From a checkpoint of a small image VQ-VAE: encoder norm rmsnorm, encoder num experts 8.
Rows from block 3 of the encoder of a small image VQ-VAE, named by matrix and row number. Rows with one number within an expert belong to one neuron, the router's apart. Each number is 50 + 10 x the weight over its row's rms, rounded and kept within 0 to 99. All counts start at 0.
Before each expert's rows are labels from the 100 images, of 14976, where the router gives the expert most weight on average: "top examples" is what is common among them. Only what is clearly more common there than usual is listed. The data: made-up road signs on poles. In brackets: how many of the 100, against the usual share in percent.
# router: router (encoder.blocks.3.mlp.router.weight, 8x256), inputs 0-63
# up: expert up (encoder.blocks.3.mlp.up, 8x128x256), inputs 0-63
# down: expert down (encoder.blocks.3.mlp.down, 8x256x128, transposed), outputs 0-63

# expert 3
top examples: white face (45 vs 8.3); yellow face (25 vs 8.4)
router.3:60 47 65 26 45 58 42 62 54 61 56 51 29 44 57 56 42 40 45 40 44 48 68 41 47 33 47 55 42 43 60 51 25 46 44 42 58 36 39 58 43 63 69 63 75 66 47 45 61 46 54 37 64 58 44 46 31 46 44 68 43 56 36 49
up.5:57 40 51 60 50 52 51 59 50 50 56 46 47 53 51 62 46 50 47 48 44 52 50 50 37 50 52 49 31 38 57 50 28 55 49 53 45 56 46 52 50 55 56 57 51 79 52 42 50 50 50 47 82 54 50 42 31 50 51 57 51 44 49 41
down.5:44 63 30 63 59 50 50 51 59 50 50 46 57 50 55 47 50 50 62 45 49 47 50 50 50 49 47 25 69 58 49 50 52 50 55 51 50 46 50 07 50 24 16 41 68 50 46 50 49 50 56 57 50 33 40 51 55 66 64 48 70 67 56 50
up.7:52 50 55 49 07 52 49 43 50 52 45 48 33 47 73 53 49 50 42 54 27 49 71 50 51 46 43 47 52 47 61 64 37 45 52 48 39 50 50 60 48 68 58 51 50 44 53 37 53 52 50 23 45 75 41 48 44 40 52 46 45 41 49 68
down.7:50 54 36 52 40 50 50 48 47 50 57 50 50 50 60 47 51 56 51 50 41 39 43 51 50 50 47 40 96 49 57 57 91 47 61 52 50 53 47 53 51 50 32 50 46 46 54 45 48 50 57 47 48 59 47 57 62 43 55 00 48 65 54 50
up.8:58 28 62 32 10 50 50 47 51 50 49 50 41 24 68 50 43 43 47 59 50 50 65 54 42 41 50 55 39 37 70 58 46 43 57 45 57 50 27 64 35 82 56 50 69 63 50 31 52 50 50 52 57 73 50 50 50 39 35 50 36 45 50 54
down.8:48 66 51 50 48 50 25 49 47 53 57 32 52 50 53 48 58 59 52 49 48 49 46 50 51 53 50 46 93 47 55 58 62 47 58 57 50 51 46 35 77 48 31 43 46 50 50 53 48 50 46 50 50 50 48 50 55 50 57 47 50 52 62 54
up.23:57 54 36 49 98 43 49 65 33 52 39 51 48 50 44 52 56 45 45 50 49 60 51 41 47 40 51 45 45 53 48 42 43 59 46 50 47 50 67 19 43 48 24 55 55 70 50 57 51 49 51 43 62 42 59 39 45 38 43 53 65 56 49 55
down.23:46 56 40 48 66 58 60 51 56 49 28 50 47 48 47 37 49 54 52 47 45 51 56 53 51 70 44 60 47 53 53 51 62 50 50 46 51 52 50 21 53 27 38 09 50 62 44 55 51 47 63 63 64 48 54 60 80 66 42 50 49 66 56 37
up.34:51 54 49 50 50 55 46 51 76 62 49 52 33 44 55 54 49 50 47 50 38 50 91 48 25 39 50 46 49 49 50 71 29 49 65 38 45 47 51 44 49 54 52 56 52 64 48 49 57 51 51 49 51 63 52 45 31 42 39 49 45 45 50 53
down.34:50 53 17 50 50 50 50 50 49 50 50 50 72 50 59 47 50 50 50 50 49 46 50 50 49 50 36 47 88 50 53 50 68 50 58 50 50 50 50 51 52 50 34 34 50 49 49 48 50 44 60 50 49 60 50 55 60 40 50 35 64 63 52 50

# expert 5
top examples: blue face (30 vs 8.4); purple face (25 vs 8.3)
router.5:41 56 37 60 41 51 48 55 45 40 49 54 39 46 45 53 57 48 59 64 43 48 59 60 37 45 46 37 59 44 41 54 46 35 58 49 65 55 54 49 31 46 27 44 52 42 59 64 69 51 41 55 38 63 43 41 50 60 45 71 49 55 62 59
up.7:50 50 50 50 50 50 50 50 50 50 50 50 60 50 50 49 50 50 50 50 50 50 50 50 50 50 50 50 50 50 50 50 50 50 50 50 50 50 50 50 50 50 50 50 50 50 50 50 50 50 50 50 50 50 50 57 51 50 50 50 50 50 50 50
down.7:20 50 50 51 51 50 50 50 50 50 58 50 50 50 50 50 50 50 50 50 50 50 50 50 50 49 50 50 50 50 50 50 50 99 50 50 50 50 50 50 50 50 49 50 50 50 50 50 50 50 48 50 99 50 50 50 50 50 50 50 50 50 50 50
up.13:56 36 44 62 60 43 42 52 48 48 50 66 51 47 51 54 46 49 58 50 41 38 46 61 16 50 46 49 48 58 49 51 49 87 60 51 50 73 51 48 56 52 42 62 64 44 45 51 45 58 43 74 43 55 50 44 43 49 42 98 44 60 42 56
down.13:50 58 57 41 58 60 50 56 79 70 48 51 34 54 46 37 41 46 57 34 49 49 42 44 47 47 53 53 45 51 48 62 55 55 45 50 49 42 41 41 52 49 48 48 49 69 19 67 73 54 65 53 66 51 53 51 39 50 41 48 52 44 59 56
up.16:50 50 49 50 20 44 52 49 45 37 43 55 50 50 52 55 50 49 52 66 48 49 51 52 42 61 35 34 50 33 50 51 48 50 69 76 50 63 51 49 27 51 13 52 52 48 56 26 49 50 41 62 48 69 41 48 48 48 25 60 38 51 50 50
down.16:54 50 57 41 48 53 49 58 74 58 32 50 28 54 49 43 42 35 52 49 50 50 42 50 43 30 50 52 50 51 49 58 42 50 49 38 52 37 44 54 57 54 49 51 67 51 24 52 64 58 54 60 50 60 51 35 50 42 42 33 46 46 48 54
up.19:50 50 50 52 48 40 50 50 51 50 45 51 88 50 50 50 51 50 50 50 50 50 50 13 65 51 50 50 51 50 50 50 67 52 50 99 50 53 50 47 64 29 50 49 50 50 50 49 49 50 50 28 50 50 50 51 50 33 79 50 49 50 74 50
down.19:50 50 50 49 50 50 50 50 55 50 49 50 50 50 50 50 50 50 50 50 50 50 69 50 50 50 50 50 50 49 50 50 50 50 50 50 50 50 50 50 50 50 50 50 51 51 46 50 50 50 50 50 50 50 50 50 50 50 10 50 50 50 50 44
up.20:50 50 50 50 50 50 50 50 50 50 50 50 50 50 50 50 46 50 50 50 50 50 50 50 50 50 50 50 50 50 50 50 50 50 50 50 50 50 50 50 50 50 50 16 50 50 99 23 50 50 50 50 50 50 50 50 50 50 50 50 50 50 50 50
down.20:50 50 50 50 50 50 50 50 50 50 50 50 50 50 50 50 50 50 50 50 50 50 50 50 50 50 50 70 50 50 50 50 50 50 50 50 50 50 50 50 50 50 71 50 99 53 50 50 50 50 01 50 50 50 50 50 50 50 50 50 50 50 07 50

# expert 2
top examples: pink face (29 vs 8.2); white face (28 vs 8.3)
router.2:47 61 28 70 69 52 57 46 61 52 65 47 60 42 68 61 58 45 50 51 41 56 48 43 50 58 48 45 49 46 65 52 57 66 38 42 25 55 46 33 66 43 64 55 40 33 38 42 43 55 48 35 49 45 53 49 47 46 52 37 60 37 62 46
up.1:51 50 48 51 51 50 50 50 50 50 54 50 50 50 06 15 51 49 50 49 50 50 49 49 50 45 51 50 49 51 48 49 48 09 50 48 49 50 50 51 50 50 52 51 49 62 48 51 51 50 60 50 50 50 50 50 63 50 50 49 51 51 45 51
down.1:50 50 48 43 57 51 50 51 50 49 52 53 50 50 50 39 50 50 53 51 50 51 56 50 48 47 44 55 49 50 50 48 50 50 50 50 69 50 50 53 53 49 48 44 51 51 50 51 51 49 50 59 50 50 50 99 60 86 54 53 53 49 00 50
up.2:53 37 82 62 56 49 84 56 50 51 52 50 50 58 48 50 46 49 56 37 50 51 51 51 50 48 55 50 37 53 50 52 48 50 53 47 49 50 51 57 52 50 45 53 45 68 49 52 49 50 74 49 47 46 51 50 49 48 50 49 50 77 50 14
down.2:50 29 47 47 68 54 49 48 37 57 67 51 50 50 49 36 50 60 51 51 57 49 53 50 63 51 32 53 49 51 51 51 50 24 52 50 52 51 45 55 76 65 35 48 46 50 47 54 51 45 51 50 52 49 48 49 58 57 48 63 50 50 50 50
up.6:49 44 67 59 42 51 53 48 50 59 53 75 49 50 52 52 40 52 50 52 53 48 51 30 54 53 46 46 37 49 50 50 51 52 49 50 49 49 50 50 28 50 51 50 86 50 51 18 48 52 52 48 48 51 49 49 49 44 30 49 20 49 33 47
down.6:49 49 50 64 46 17 51 46 50 51 51 14 48 50 10 51 50 50 49 50 99 49 49 50 53 53 52 49 50 58 50 53 50 50 54 53 47 50 50 42 40 50 49 51 45 51 51 59 48 47 62 46 30 46 29 49 49 55 82 47 52 50 50 51
up.8:30 50 50 50 50 50 50 50 54 50 50 50 50 40 50 50 50 50 50 50 50 50 57 50 50 50 50 48 50 50 50 49 50 50 39 50 50 50 50 50 22 50 50 40 86 60 50 50 50 40 72 50 50 50 50 50 50 50 50 50 50 99 50 50
down.8:58 50 50 50 50 50 50 50 50 50 50 50 50 50 41 50 73 50 50 50 50 50 50 50 50 50 50 50 50 50 50 50 50 50 50 50 50 50 50 38 50 00 50 50 30 50 50 50 50 50 50 50 50 50 50 50 50 50 50 50 50 50 50 50
up.9:51 50 50 50 77 49 50 50 41 50 48 50 68 50 49 50 50 61 50 50 49 64 50 33 46 50 56 35 47 50 50 17 56 50 51 58 33 50 50 49 50 50 49 50 51 50 50 48 45 27 50 50 50 17 60 56 63 16 50 51 50 51 50 49
down.9:49 43 51 53 50 50 49 27 50 50 39 41 58 50 02 49 52 64 59 48 50 50 48 49 50 80 52 49 52 51 53 50 61 49 52 50 47 49 51 48 46 50 46 50 52 50 51 73 47 50 50 47 50 48 53 65 50 53 50 52 69 51 50 50

# expert 0
top examples: black face (47 vs 8.7)
router.0:57 53 52 42 57 54 42 54 44 45 60 44 49 69 35 41 39 69 36 45 63 29 56 56 50 67 56 54 44 56 49 49 60 42 72 58 59 49 41 45 44 58 40 53 56 60 60 35 58 54 51 61 55 56 56 51 64 34 59 58 31 44 36 51
up.2:50 50 50 50 50 50 50 50 50 50 80 50 50 50 50 19 50 51 50 50 50 50 50 50 50 50 50 50 50 50 50 50 51 50 50 50 50 49 50 50 50 50 50 50 50 50 50 50 50 35 50 50 50 50 50 50 51 50 50 50 50 50 50 50
down.2:50 38 50 52 50 50 50 11 50 50 47 50 50 50 50 54 50 50 50 49 50 50 50 70 50 50 50 49 50 49 50 50 50 50 50 50 50 50 52 50 50 50 50 50 50 50 51 50 11 50 50 50 17 50 50 50 49 50 50 50 50 50 50 50
up.7:50 50 65 50 50 38 50 51 50 50 50 50 50 50 50 50 50 50 50 50 50 50 50 54 50 38 50 50 37 50 53 50 50 50 50 50 50 50 50 50 50 50 50 56 50 63 50 38 50 50 50 50 50 50 50 50 50 50 50 50 50 50 50 50
down.7:50 58 50 50 50 34 78 50 50 50 69 50 50 50 50 50 50 50 27 72 40 50 50 50 50 50 67 50 50 50 50 50 58 50 50 50 50 50 50 50 50 50 50 50 50 50 50 50 50 50 50 50 50 50 99 50 50 50 50 50 50 50 50 50
up.17:50 50 50 50 50 50 50 50 99 50 09 50 50 50 50 50 50 50 50 50 50 50 50 50 50 50 50 50 50 50 50 50 50 50 50 50 50 50 50 50 00 50 50 50 50 50 50 50 50 50 50 50 50 50 50 50 50 50 50 50 50 50 42 50
down.17:50 50 50 50 50 50 50 50 18 50 50 50 50 50 50 50 50 50 50 50 50 50 50 50 50 50 50 50 50 50 50 50 50 50 50 50 50 50 50 50 50 50 30 50 54 50 50 50 50 50 50 50 50 23 50 50 50 50 50 50 50 50 50 50
up.21:50 50 50 50 50 50 50 50 50 50 50 50 50 50 50 50 50 50 50 50 50 50 50 50 50 50 50 50 50 50 50 50 50 50 50 50 50 50 50 50 50 50 50 50 50 50 50 50 31 50 50 50 50 50 83 50 50 50 50 50 50 50 50 50
down.21:50 50 50 50 50 50 50 50 50 50 50 50 50 50 50 50 50 50 50 50 50 50 50 50 50 50 50 50 50 50 50 50 50 50 50 50 50 50 50 50 50 50 50 50 50 50 50 50 50 50 50 50 50 50 50 50 50 50 50 50 50 50 50 50
up.22:50 50 50 50 50 50 22 50 50 50 50 50 50 50 50 50 50 50 50 50 19 51 50 50 50 50 50 50 50 50 50 99 50 44 50 50 50 50 50 50 50 50 50 50 34 50 50 26 50 50 44 50 50 50 50 30 50 50 50 50 50 50 72 50
down.22:50 22 50 50 50 50 50 50 50 50 50 50 50 50 50 50 99 50 50 50 50 50 50 50 99 50 63 50 50 50 50 15 56 50 50 50 50 50 50 50 50 50 50 50 50 50 50 50 50 50 99 50 50 50 50 50 50 50 50 50 50 50 50 50